config.toml
train_examples = 145000
encoder_patch_size = 8
fusion_encoder_bias = "all"
fusion_encoder_num_experts = 8
fusion_encoder_shared_expert = false
eps = 1e-08
adamw_lr_other_params = 0.00079
weight_decay = 0.09
Rows from block 5 of the fusion encoder of a small model that answers yes/no questions on an image's attributes, named by matrix and row number. Rows with one number within an expert belong to one neuron, the router's apart. Each number is 128 + 32 x the weight over its row's rms, rounded and kept within 0 to 255. All counts start at 0. Numbers have three digits each.
After each expert's rows are labels from the 100 texts, of 14976, where the router gives the expert most weight on average: "fires on" is the input token at the peak. Only what is clearly more common there than usual is listed. The data: rendered roads seen from a driver's seat, with toy cars, trees and houses.
# router: router (fusion_encoder.blocks.5.mlp.router.weight, 8x128, trained with AdamW), inputs 86-127
# up: expert up (fusion_encoder.blocks.5.mlp.up, 8x128x128), inputs 86-127
# down: expert down (fusion_encoder.blocks.5.mlp.down, 8x128x128, transposed), outputs 86-127

# expert 7
router.7:094080171170126110160171135148124098124150091143174131178148173113119171172170100172111109097154139156124090153145148119138109
up.15:168134090132116138080121038172220140150141176113090167102073214126126151151129101152095064119180163104169136093106125129110141
down.15:130094140123107172162102175117125140167162126139081215083084144168127185080095158140126128094132146126137156107213121124158153
up.16:110140154090047114154133139066078130146144126105107135115153150146095159152152122092079076140093073056152133123130095153108166
down.16:135086139097201080127121131174058113072156117136077159092112114084129128037184112149097211139156153149152148093117119133118089
fires on: "sandy verge"; "snowy verge"; "dusk"; "double yellow line"

# expert 0
router.0:152109109171084106140098119155097090111151120127164149144168151120149112126112118149129123104172174165087095184107224105128133
up.15:112102150165132124105137117142135134134131094129182162131176125181191151251165119169085110125158090130092060132113200136202142
down.15:104127152138116119174142176175154112139110196112097097128148191063095151081111161144157168088085095187179148097105131103105110
up.16:139093112113094083140184130116116133057124162120171184155162173138149043156111184112158171147075158189123156109114183153122154
down.16:151151145162078157178084079104080134199144074172100086172101128138122120123206097128163132137179189096120135163101095109138110
fires on: "straight"; "bends right"; "bends left"

# expert 5
router.5:124088083094143118146169116058103137121130121134123144134155083106117135140128139181116110120077127126067091095128084168153100
up.15:063119076089198121140182095160146116152168144104062104108148158116107174113126141142146141149174083154111191091115109119192118
down.15:187138109124124188150136090116088082045102183118124153131129135065115126140163109133153137132145103134132070153111164100171135
up.16:128094132163136130175162129115123105166099119132149105130113123119120194087154096110088125125124074152113110110102113124160099
down.16:141110109178178075130126134140177163149127127167085065060181116150131110102063075149132106119103175129152146131150145132154106
fires on: "tree"; "house"; "lamp"

# expert 6
router.6:181155135090141150099085118117160142144177177061122100095104106140165133101069156122158119117151152061149123132085138127111117
up.15:153175127165073092110121155164154104124127135100153166139156147131117097136133142157143111111149082140138079087106102111163156
down.15:105108164180032157152168073121125141091100143139155111107172089086145137161157099075137195153125135109103137126081114115150120
up.16:151137151161161155172139118036188136081118133104160131084123096088114126118175129067114070103209121163174111122187097075095162
down.16:105132053141135121117118142168086144117126125108075139111130130131149164117070125113136145167122177071145080130086106142158162
fires on: "dusk"; "sandy verge"; "double yellow line"

# expert 2
router.2:116136148105142184112137081090165191144116163108070126072114068166102100071091200114157109142106101076141168103131087172119125
up.15:166154153119130092095176107051095126145101100091106125068121059173175172131115127167120118154152192134105182117141176094136124
down.15:160153135144112187135092103102129177135126132154150143188124168103212077089109126131175105152152076081147105058069082121074158
up.16:140150072103168133147152137072211153142112146173146103111120112073112116222129134065088108114131090101165143094131173095119108
down.16:148102212166137068151090064165126207162194146047127189061184119138136137085115103159145131148156117108128086112160138086157174
fires on: "double yellow line"

# expert 1
router.1:131173165121147182111116120118145132138091115141113096110086071137136074129093158099166093115136110140121141157127099185121199
up.15:082147146175107152151101092141133119148149153123118189165102163081115175150088146155098108140142141142112076155159134141089176
down.15:156089180129161162160195143123146157081120097143095099110154084122121099168135210117152204076078086121121102076118149108085089
up.16:137145125105119090132094102123138113109113136170161214111112130132117082142209148115188106191115119089125213128136140112088086
down.16:136137134145105083175168159157089155162103148109127132156122147150130119066136178075114151182127166165089061150153154085123125
fires on: "dashed white line"; "bends right"; "straight"; "double yellow line"

# expert 4
router.4:070163063133097117154128183105079135131114098148168152160128170084120162137179046130140144119071116136121102118112111106141137
up.15:144176074167109153161157119173189138157117101160100160115067085124162149154126159078129089142174158073113127163103136116190092
down.15:185098164113181147140098123136213113146139187181101074083133136099158101123108122108084162134111145115112149177160137103050137
up.16:113143133165120147109195137113120175065053061098099114103116117114142196065126116072087165082123115153113112065152070078125106
down.16:086081140136085130133142180113146149146139094110115092131113151117117107162111180126158102141163161132053184169141138109102176
fires on: "dog"; "barrel"

# expert 3
router.3:127129103122117158125133161135095143117096128117081161097099153107145102139097147059150158195077091105087179091105074167116132
up.15:121138184157157135147103122144121074091104154124101093120135152067132106130085119122141104047100137140182141104193109141156129
down.15:116101113072088134175198132103137160105166118175152120177159146104171121175106169133112143142059132139175101103096102140091146
up.16:163104143063099138122105177109151158127121105156103143122137145172146167055102096147164113071046098112186071107091141164111114
down.16:122125117102128241186074145110132074151112144140178125136155127141074137148096111154138097157189099129112156164154137154150108
fires on: "dog"; "house"; "pine"